Weights of a small audio captioner: encoder norm layernorm, decoder activation gelu.
Rows from block 2 of the audio encoder of a small audio captioner, named by matrix and row number. Rows with one number belong to one neuron. Each number is 500 + 25 x the weight over its row's rms, rounded and kept within 0 to 999. All counts start at 0. Numbers have three digits each. After the name is the row's rms in percent of the matrix's.
After each neuron's rows are labels from the 100 clips, of 14976, where the neuron reaches its highest value: "responds to" is what is common among them; "loudest band" is the band of the loudest frequency at the time of the peak. Only what is clearly more common there than usual is listed. The data: synthetic speech, music and everyday sounds put through simulated rooms and audio effects. In brackets: how many of the 100.
# fc1: MLP up (encoder.blocks.2.mlp.fc1.weight, 384x192), inputs 0-191
# fc2: MLP down (encoder.blocks.2.mlp.fc2.weight, 192x384, transposed), outputs 0-191

fc1.61 099:505497526489513481506482536500495485485515512482501532522460505490487523484508534511484493507513484503528519463449525488512497501502514492510517400511494509524479504489507511558549507558499503464458474489476501492505523566488518505486482504498494563474442527505537492487495499457509477542468492532487509489501497501532456478531488504508494454508500499486541466554470519496502525509529493515528489499499530510500524499536556497489536521508485515551535523476529482517573482462468519504500547501466466510521515524508468510496457487513484542489481511499513508493502502476528531512
fc2.61 093:514498531513498514500516484474519487547542459488445473513524504528474512528495542479522475527507527490531485479523513470550489522492507535495503484465489502509507540502493511501469462520478478486477498460490515508458535517538498546503510458492522562485513595550475520501517510526487464506486541493501501494552457518512503535506491472487484512489521493489547521559494515467489502485516535516503516550501463505501500544549488529503485475510478500487465472486526499491474504479515496539488473511503532494491533500488555509519520484506488514483491522448496524449486510476501481503
responds to: everyday sound (64)
loudest band: 500 to 1000 Hz (51); 1000 to 2000 Hz (32)

fc1.141 116:548523539502487557535523520458511473500505488511479542457520509470512536495530487461466522478511494434509473524524524513495518487496503515487494492503510499492478532492488461483483491509530481482518486483510516489522460492485494554553528449497510509475512518520481453464497499491466503445548501494481495485498498534506518499491501496517475548506454526484522477414524534494499458536506474538480482486500506480482474521484481504499498485498438466507515524546563490522452503487497482477511486497472553486487487502483488519523521530521486513514496484452519494472519486504520511507
fc2.141 110:465516502530486475531509470484575527513484494540488529501492481526475528475491542517526521519525501554528526497504532523503477502479531512493508530496454469495524505485478471494507500524511512503542476506524499500493516469529533499505499496519507508458508469489516517556548490489533489440488506495532507532519473517490454491504501550489478501505530536470537509512512529582462482542500475541523516498520505495493518490513524473510517513506480496513474509497496469460483482525481544464483513532500468514526482504510480534524473524448477476514498460506486439460517540459507520500
responds to: dropouts (46)
loudest band: 500 to 1000 Hz (38)

fc1.159 099:502477476473444488495522522520500439508492508490537508525511497513527483502494561533455521495485522527491505508522515535505502518522505493509423492504484531493488466495428479492495509529526541459481486464482511532513507481539503500498529501442442459521466510525488505513562494525482550521496508504513476531521458519486511538501517500499472479541483478512496463510512500543486522541502469477461519502499503523510487536499490501444488497496483468484529535508463484502503534507481511482488501498478532449486518469490497501473498502486529548480534507510524510436513497496509509476
fc2.159 092:503505527527506486487511474540469528497495536479474471511517481495477452541510522520517497466470508470502508504510491468529485502497524511447529482503500481501520556503553500512512489501507544463479491513533502530473511509492509487491476510495486492515510492517528536549449493504452531540503541498469525520512591522448503496506536512503491522497537515513475501544494505451533501473465517478508488471498508509462558540528522476534538491532482513476463500544480480525492514527514458511502492514509491492478527486513558484489467539472508500473543521498509470533526511478519506498
responds to: telephone band (31)
loudest band: 500 to 1000 Hz (39)

fc1.196 090:496493480482493486530496514537543516509516527519497506513442486505525522479482454520472550473475509492484503484485495472475476495516529506507495483513540547509515455464464532493549471508500455496461497515567486505520481468494492487489472498511477459495495468499518514542452492545458543475546484495510520476533528503541505486516512505506510523502529471464507514507516485477449458543478533512486543516464522479491519494487500498480516491487532515486498485469472533572486525509509489508519525484485506501530459491514521558507497539521551528472492465514506500510536522507494536502
fc2.196 101:507475526489554471468549457502493481481495530515500499473468499516513529476523518474504513499471517494523512503493475458517501462497567526502508480512532481512506526499478465485486498502501466537479501518473476502535489469531454452509527498517469540533444514475528514498529469465471447451476515492476490487514500500476454468484505484502543469489512456502470517481502458478533526504516480495514487500514481501455540482480502507491512495462474504492517506503541517503471496464498509495517505509515499482469471495506460481556474458514504491488449509486499530507502480442537467567
responds to: speech (70)
loudest band: 500 to 1000 Hz (38)

fc1.274 100:467485488506483480482478498514505515530491480497488526496536479512508444503506510511468521530519472498504528500514499488466513534493469484511474528491520516488456481502493491509499513535513509499514491487497480462419564496499480478467532507477526518548529514475465543504469494548500496494476488483504505533518489502507539444487462484520514499504523462561504498503476496493501499474490485535510506531492461484471459485532448486484503515533513479503520495473529452503480496491508498447529540555498544516473521503513535511509516510572501477487494475507542517545546453498515461483
fc2.274 107:515490543511476507503472516522493476511472489508487514520465532521484482484492498536507489499473490537560466485495558487523471461528498533498509491503484501518514480502487538505504494508491515479477526499453450521503480516500466460526498480491507529542535490511442533485498540518522475489555480504519550513495482501518508484523509516507477478489494467505480501508499517507578490542479507512452505539512523503471471544504496454518474499521518528514511495458513467487496460467522468460520502525478530526524502510526521544482462573534524479514522494530537482470488507468528486532
responds to: dry (72); speech (55)
loudest band: 4000 to 8000 Hz (36)

fc1.160 126:500535494476484478502517538561505510500468551469514520497489487510476498488493518482482551477489483482555520524499512507458468492495536464500483490513532502537504477553487557526428496501543539508470489495489512489489484439471447489482512486540460494533424485509517521517485521487514458500511513497511509496497494489539513480502524498501541479479490564499478515544494480460467492517492511525494470501495507527492494528446468508522495505521485500523515505493474530484482494481485513508520533516512468489507457558522478500458496506552534513534488493497474476520506505494515518499
fc2.160 123:491517463520508507490454486497531485467547553464524523512507456483476477493512471514546419513490477478518503527475515505497516532453498524517522461505499509523475499466450501504474522505558506493483550503534493476501495500475490519468507485453505503495525540524475521502529543531476494492490520501516520481432526520470491522445538524517509497499443517519514489471491486532506516527489509501491535475497495496476493487520532475489498504532494523520512534519492541513519529489519495484516556506520508521508467480494525493443496527548451509481500473509490541510468476491469520494
responds to: wah (67); number of effects: 3 or more (31)
loudest band: 500 to 1000 Hz (71)

fc1.153 085:516495520469508454486526469511506507470478510504519503534492503498535499475485485488492489585503542546496485469518488475459437425493479513503491514503521505474511522469491500496485514485490536504492527436499492517490547483490496513529537491468523476500494508529480501476526499482456466513505478487515499476461523506467494508476505504508485495502479487498562446505531486529456480515518485514495500504544511509498528481545506502520500520520480491438534548466498506548498514487544530483502505517505506534543522525509519505490511509534457446479493496515502470491500531493450448495
fc2.153 091:488469535524493474526481465497498506526517461480497493521481567494519468520494454558496493448532496500514519528499492492512507583513492488483528461474497516506503510479520525513482544520476462499508510491515566500491485511530539508547499459495525489478521451482463517529496473551450490480524514476496488514454484536483553522499477544487546531542533531501496494519560468454491494513511523490495498512540489506479526469481492500510512536477487497516499510489474524504516512477491509519474523498479520506515496462488511502475503478529487463536471492490509539515471529490479507485
responds to: speech (60); telephone band (33)
loudest band: 500 to 1000 Hz (38)

fc1.231 112:527523480482484492487503503490495491502499466516499489475509463454498520483536495485503500482485524519471532454533468548522461508462493502490505509495524511437488466491482529519504458493472491499554502535479496487521493460494502492486482494492496501494534498495473487495470513484476469504525465492487496526518496484490499496491518488501470492474480520488486493317505494519483514520494551486484503528533526499491517514512504512506520499531480523494556501462498534505506518502507477486487455494474520490537503514521466516517512457546505520510517505494526504508454502504489491501
fc2.231 111:458467454503551541535532494473501480442481468495490519491493474500492502517472533510530494514509501529509484478479505534500504506508496480491462498503545488459521503521533468501475490505473504528535465495503526495464486467497497473483492530468497471453532494528495500499491509505446503489501496502472507485504483521488500448507501505465456477532482520470525451453540498490481518544511470493507534487451576511496525472504478492482480514512503494521465503485539529511537528553506479504435499544491503505525488486506488523520473465556493501514473509453489514445510475475496482488
responds to: everyday sound (68)
loudest band: 500 to 1000 Hz (50); 1000 to 2000 Hz (40)

fc1.279 094:452526497492513488515461510481494490492547479493505542490498512555524466506503463480471523497515473517486496492502508507492507514520462470491536533518520496539502513490480495517552504493481533509468508510505528509468493499506539453466505512472530539488492478544558490527517542548442514481491501478507495503506490470516524480507500494520518497499497484525511513513518504516447491514539478433459537527472506531518496545479479458499491494537503514481474508458487500531433510499471509496550521519486499517490495470495483504489487556512524499492440531520458504551479456469476511526
fc2.279 098:527510503472507492503545508519465524510497511492525484470478514471532539512483451474552509538490527464451499499467524460491503500499472476467514478477510507514464502510452506514477488494461498485494516464463485506533486502510471462463466437469488453510482529467477475486509482539540509488486456443498469504472478531490508510525459477521491498479508492469496505526500505516530528486497499507542517512519536465557539512439461513502472535487480519495479460547537535468478506478511513481510478491520456528474483481478484513506506497497499489472529526509486470472465465498483498503
responds to: telephone band (45)
loudest band: 500 to 1000 Hz (43)

fc1.363 104:484510532498469480511515486490508489518520538509491505501486485537494481518515520524485502486476477473532501463490502490484483509521493564519475433488486472461529526535517512510475504496463430499506514487512480546515502571496461478477462466494464522502500541531548524458494465500489477495510487479477519490482508490514443500500482511482517491504486524509517540593538508529509488536482499493497463474528514479503462537465482502501461484496502507566473487531508547488530514475469503470476475534466520521499515484513483484504517502485533478518506543499512471523527488476499499502
fc2.363 096:472487482505514479458462494521467480470456481533497516449502476541533493446522484494478442520471509536465488516487501469488533492520502483512513501488502512482536505486537472524497484516523490470498461539526513509517468516488510499485490483480491553513551479512502470493533491481477508488486569527477488518532518500547488490494521488457489521490510496511553524497536485484447506525516506499543500487492499537539527505543478485485486477477528500492525523533540516513495550486548481469483518518486479497495504508494530466514474484483528527553496490458505480495517495492445500567
responds to: everyday sound (56)
loudest band: 500 to 1000 Hz (42)

fc1.239 108:493480484496477507527523521535478523528479492500526531495501499507506512524523506479417489497488527528501509520486485471537463520550519554507500480499468540470508499471505495491473527513500505505523488490500527520522523523507501484521447520492504492559497449553508471496456534493523499528530536516496556495540504500518499473469502487506482491460494482486531519501519535536499511500483481522461529506463515497472493512511477514527497496471515527509520523525466502438491537497529527520506480454542524526520512534508491480516488555509477524524475450514551510506503564495541468521
fc2.239 111:512561489466496518521458449504501524501538507476532532489477496481488500485476508499500461488526503457515438491522499504474482461501488518495461513460532499529518528535492510498482521517479494478505494491486500497534516503476492497461524526455532513490483520496497479497501506466504535529480454510475507481541536481482508524500493517496500515527506502491469520492490513452433522478498514498476442507521517446546511543510462490513466503459495475531489481477461505495488477475418476502448542469523470517493477493499479493526508523559476484560500495527498487508502509495535479517
responds to: speech (64)
loudest band: 500 to 1000 Hz (37)

fc1.177 086:494497510518477555544478525477507454509521510481533502483504523513508510531505512501555545534528545504487504499503467487465526500467530462512508474487474508488523528453485550503493466515453490560514511520489520512513506532468518444491499507541496527493511495494487522460494525500466487511481516532500498481506468488522528490539499520500473541507505466494497491501486516494483487526536465487524475499536485481516527554502517484486501493475501461506523487506499531519523551493466545486496486472501485529547496565482482507496483552484443465539526473496456502520492539470516497548
fc2.177 090:496539523491576473498506534516505487495485484540460481528523517517489536482486536464496482438470472478493535549483528482502504498477515496492508475496506491499500503517506503522465522527488527495512543502509472458483550478474504510534498535468490535473457479468500494491512508471511475517517504526516502521495507571523444497479502482471491496533544481460519472481507507515486502536482519522480516505497509501503471477515496548454527479509476546508499470429549495435525486493494477518501511462516488473501491486479459479519494565514508518470498491494504478481461491475522512508
responds to: speech (65)
loudest band: 4000 to 8000 Hz (41)

fc1.83 101:529540510498491526524476514501537524512460507500500492506485500522523517458487512484460554511520512507521494527498535476501477493475512487482485511529517503382532513472562492463523493492522468481485477471499563466497515512481566464460518497480505481456477512483460534521528496529484516460474469478495496514487515537472503495472492483500481509531503499459489497515486502472515511439486470504482501488484485468494497458522470452533498473529420527500506503480485498494487518475518531490504484471515529518495504481493498499479467456537478497487486495491485486483505470504511482506
fc2.83 118:512504484464485506487483471528508451464503523491470466472504533476472529519490516557510538473485465505502518529541506485482459535478463465456518496535472509430471521533493553487509560511468524530493492548508513475509556467499503473486487478503508467486475512492533476489464488480513477449467499509499474517488513492535469540491522526539490514497493491493494550484515510506481527484546483515501535505517498508486498511530523480480492472506501510495430520502485479482485472493500521541516528472477520529488480522518498506460513476485530534504474542506522507492482458503536495540
responds to: distortion (31)
loudest band: 4000 to 8000 Hz (47)

fc1.171 082:482490509492515459527486494456489524483506505520503501488527501483505493492502525513450469506504521484501514458500526499513452471507503519485480489505533519466528492475504527520541492540503520513471524454490501519479478496493522465495464509561494471457533472513514486486528471502514506503455508491512505441474470486529502510454522521525468519502499479478562468446495460513500520479497506462474514504529490541505479508454463465513468478473530511492509459524496516496556517499491499522492503489484489453528466478520516544523410478516529525528504473494495497459554470481507517509
fc2.171 086:478515515527487503507525507530528523534516538508519489511460463539557484463510500501473467559473482481504476510504508512523544462510538519487505507499494487500475437538529521477492482495483441505510505502492504504527510482562523490479475491470493490504541544497545502530512523508518520488506532518512525517503457493484494511520520495471513517515479489508540483480538512475518469480450460535456462508502531462468477555486498528472511516508458497484538481509526496483494500469463523482501471493540536512517501546507526531489462489525530487502471492493520521567500482537496479495
responds to: reversed (33); tremolo (31)
loudest band: 500 to 1000 Hz (42)

fc1.212 099:531509506471490520498515477496553471511505498468561492436489529461464540530542447480527519496521516509510509486496474471487476521512469474482520484525499538532454503516539491495514522490489489493546518491448496546525495521484524449499486457490499518474506517499498484501479464496522502513517511523454498497480498506531520515516495488500494525474500471508471477531519456493502470534534502529481489488484485489478496542476515481507442458505476518514528515524538439454532516515504498528492486464498488482486535484499502540534490494537520448533463501530547470536468503486492488485
fc2.212 095:491517497518478501507542506534526492491530538546535471456489490548533517533493515516492488483486462496488472536530516507503575474517494496491520507504519462496525507469491532579525528475471491505526475493497489514476523475455470467477497503521469518504534483525523527473476523503513560507542508445505490494472425571533469487468486488515483478522522514525542516514496476503490485483496512493506479497492508519510503469490472515494508516463463526527488508532514498496461510493526463485492482477468463507512540507507504503524526509535526482523512532440501512525490532524504496507
responds to: everyday sound (77); reversed (30)
loudest band: 1000 to 2000 Hz (42); 500 to 1000 Hz (34)

fc1.242 087:521489472509503488465515469527500541510516518505501501475500478489561520496494522501522501530495545494493500538505488515486500481474497527518488496468474477463513493556485501489452494470508548502518503497471534506564485530515533494492505482498509493500438516498491518466483532464480450502559534513507521503493466493464495551512508474504492471506521490473506475494519461490504516508515501508562463489521531477535490492511514451516511561502538478458474530481484494461555504505481497509475476493502494467452484514500512512543475521473462454457502500495501501497516507475484422522
fc2.242 082:499499490511516521532479492498505473487514455503549553533511506528500505488519497541535518430525508459504502499492475507457454550502493502510537486528464479480497485534514536507521486493487503491518527516514510518480499522448468501485486470489554507485440509513547512505504495516507469505488508521506489529475535534456522511483493522450529525511509546492480500495507505519544507514469475498479528506512494518468497509516473520496500488482523517528580531505508482582539496483481539515497507493491514500532511496477494504501516525459466504523486469521485460497443495516433500509
responds to: dry (45); dropouts (37)
loudest band: 4000 to 8000 Hz (49)

fc1.166 121:514517553503496471509497487566475479453548538496489512501500528464488534503496547512500518501507530494503489548472497497526482530507481523510447562498494491485516482484518506493488503489481455507510522504515451529533501474500509538506500487526542506510473512502505498502480525494492505520501501492502527472479509492497491513533486513485468508477504497464486500351472488504499486495485506502496470472515495512480531471474498522555526518537526485517518515518486535524498484496497491499463443500515514501533476511530496462487476494503551452466502475482481504499520484484469544490
fc2.166 110:505538484480520555513511485499525505510485476543505503505517500555543491514459498538513464529519492509507481506497473502518475487547450485486489501531486500487544521499487501530539488482491500489481493463488533514527490551496477511480490475493485480525554470532505502505482538546471504524447525492426463515515501478453518487496484486480493488518465499483537505510487514498465511506506500514520494474509529500510465480474482512492468492526507475472485498528485509498484502477535503440481501541498456515529496546492540487458493549495546465476466474455438495485486505455478475523
responds to: everyday sound (57)
loudest band: 500 to 1000 Hz (59); 1000 to 2000 Hz (26)

fc1.24 140:490551517506466471524538506467497452495500512523460530519511493516471542509530491624518517493502444522500551470522503476505469539517492483485488512502475493471525508498504517505507487511492528513527526514472546490498522516523504524509530507477503490490494498525515481528481526483504498496487501496536488455499489519513535503520520502536513509481500532491474501516507487535456480487468491491506511485505512489502486499472517487540481488510522485492522615489495494488556503491472499491526486488513487522538502491493481564562509493506477502505449475509477495514489495507478547504
fc2.24 123:504456490480507539508463539448540511444517489464580506494496497498487490513481461529498514535468454519508514470493466494473482500534506486494502497496495528492500493520526490450477498499516474472510495466467500531523497484489505488472491506513496514501514520509508493511475481474498509606499539455493493534474529496514535481524507470515453472495514490464488509481517465490469479543507533501494504518466489486542483453544511475499492501481521523541505481471499499478554556487512470500492494478473494487491499500460519516531520498550488526473480485501442488505498488492520467526
responds to: everyday sound (56)
loudest band: 1000 to 2000 Hz (25)

fc1.360 085:468516498528511502503494526452475485493515553501554494514519499491447498492513488511527521459525526483504561499470508525507492450538529495490459505486540502489538501509468488466472511511473491479485483487511530505481489528496527455494471472554509497480509480539479507508502495473493467505535498479484495520498508522468536570524515490496507544486508506506522511484473478499482474487551561470506467494512509518437503460486520499470458496458516548502447476503514498504506506527497516500513528484550460530493483501472490509536504494458541526504471495511526446538512482462501494502
fc2.360 089:489522471490502474496497520560495490465442524489541509491487522509506506490497547475476505478470526490522490525518486478500491508494467488486502473547495517500523520491507531530476547508505474487515495539554452476510479489516482518503517511538518503507562492490514483492516514543512562471493491515481548506502483527473494531487498476549501477510501521516497540498515519469497526526487483544517532474484494562519526471526494480525555522507498488523492491502498509481496473465525510519456549518473494499504520512480537466465445492462505514441499520511506565503491541508462534527
responds to: far (67); band (64)
loudest band: 500 to 1000 Hz (36)

fc1.78 096:535508486486515526538510466473521482469490535501533534529517506488512517472496495493501546461482491507476495492458527530539536522479500445479486568498477503512538519464515509472518499491501506507505493513514524500430517456502494489489492565512495461522543540515532502517553480504508527488466529487558489494522488487479546465475477517497521480505510532505493519521467533511516455500515472493499481485501509511495484541483498453495563521489509487526552484500515488452522486486486490546522457521481459503521493477494520535473501493479497524508489462489507519499505459516515455472
fc2.78 101:488481504551490493463496495489506485506529518526516511471497463473495492490492479514524481515510498535502506512546460467555520473504503503511503476474467498510479439495488465502476525473523475524458495499478494473502477489491524449506484488455514494521526503496541505473516499487515484467474491509553529486481502506517475507509497503531533427484467503471498482475497530470497487535461519537494452479484540493516454498479452528455498544484499509500493489472451518513489471497443553491479523513503571531455509499523469490496488552520466509506499493524510478505499464521514495451
responds to: dry (45)
loudest band: 500 to 1000 Hz (42)

fc1.271 114:499463518499491498525522502454520483488497540506537469537509468523560516519447496504450484513493410484533512475517513531489536510509547476515512542493545519499505480473496483464478480507510518518511513555498531448518528498508513487476508515515452537490525526515521510522530519523513504486476492461499515501509500507521477484478537467519539515501508509539542523479485516488495485487499520502456507580499494510516530502493477489511493471479479455454507506560475498479545504498518516484502489503501492523518456513520479457474499484516485550531488492475484519520473538481514490501
fc2.271 107:519546508457482512511526536518469520499516496464508437529468515462484495485457530481521446515510471486536517508454509518488493491488506552492518523531445526540511541531505505538513501489451533518541517535468482487482481482515482473482471524509506504492489492511502467501493467490504538526446512484477479471478490496476519505452494494487496529497464514557481511451465480543510476484527483525449491483495489486439507517493520505503508488497457522527518529523494543484484492550482499502543494536479532492487466538472497506493521500521507505490536511471510498514514534496508508452
responds to: short reverberation (94); reverberation time: 0.15 to 0.3 s (74); everyday sound (66)
loudest band: 1000 to 2000 Hz (39)

fc1.311 135:534482493484503515486526503486485519502505474488512443502500503495488495498480480489505472482481492478385496526483505472489534490521492492502523589507523493512488468508504507483476488515559480485479499523488502505508509455492514497506549492486513479522490511499499516494514489506471502482507488469495432497537479506501519511481507511497533500507509514496499502678480508490477477492494480495491479507509491500519485517516518508504498511520510490489476521505484464510498486498515493536489449496490487487482478509498471469496497485502450484529483483510512498445490486489470517506
fc2.311 116:496475509510493521534492480489479491465479479500511516478499482448513460492505483509548481492563515515472511481489507518481505484485517495470500445507516515482518538456531481541482513490471506511536471486471508501472482485503534492506486502469463554489594510512469471499495530480489485490468526518537528467518479501532521491476501485467492498474512536499510504529492502456461505522506531508539537485481484508541520521511487502474459531515511501489505481466532496502469494520580480472496536538519494542518496534520524461523500516509499548537523467482520517475518494508477501562
responds to: everyday sound (74)
loudest band: 1000 to 2000 Hz (51); 500 to 1000 Hz (37)

fc1.252 072:518472486543514501492493458469510493499492531440484502515497508484512492481520525494522532506537489487494514446506511492515539510474470526487535539485515506493511478487490493504505480517488510499476487482490457495494455488461482490503515474454486472508456520491504490541517439549464504506464428486563521514509537541541472526551486441540493501459496493516506464505514515509519497535463497478545456491497482520524503519525521522541479520489473489572484488496545519485484505529484517499519524540495498537521496509534511514492523505529481477532500482472479492482541499475486489508
fc2.252 071:506495534490474534507522472514508527535525530560458478493472513515500478449483491479493496506466491446480479513512495510543501517487519442499513540481461510495483498481490479486503465513516528530483528474509466511499508506489472509510478502449511463569498506518502498519493508458468511518494509484522499482535487448406489484518524491520508448513505505514534494520513543498513528522544500502494528480511530473495469522481535544469474479523477481500512511475535498499497505505511519551512445518519472476490507502504513506525477542510484553517495487483467466528507524469549485523
responds to: dropouts (41); dry (41); bit reduction (32)
loudest band: 4000 to 8000 Hz (30)

fc1.276 093:505492466515556531476514519483509497496490499487522516490491472528530545498489469483537541506490515498445467502531485495485454527476472476492478505496470522511476515516484500473544469465498521478505513506483527497518470458525486488511484466480522494511505490551498497449469494489442455489544496535501521525526529465488542514526539508500514496496495551533478522498512495515497495568538513515523426449521473472557508528518486489543469528479500481482476488478490505489502512494486503537522466497527509514500497545507468472471513530534522511450461535486492513482506511503485478499
fc2.276 095:509547507457502490485559527522461489476492487460462482503464498469514487494527491482512499564497442482522517478462462483477556454469489498517542483479508548469494493489494479530496511484523524476510502507537531511514474511472532498519529552502477512500494472513506500462484491452544507506503481517474484513519543477467520523509528500496507513523506490489494492494505533529528469500522501501533532513488501452521493508482516564472478543491502472497470525519507489473465514484520519510513522507516456525515485509518467495479553513565511553493495483511525514461541505474538525494
responds to: short reverberation (65); wah (44)
loudest band: 1000 to 2000 Hz (29)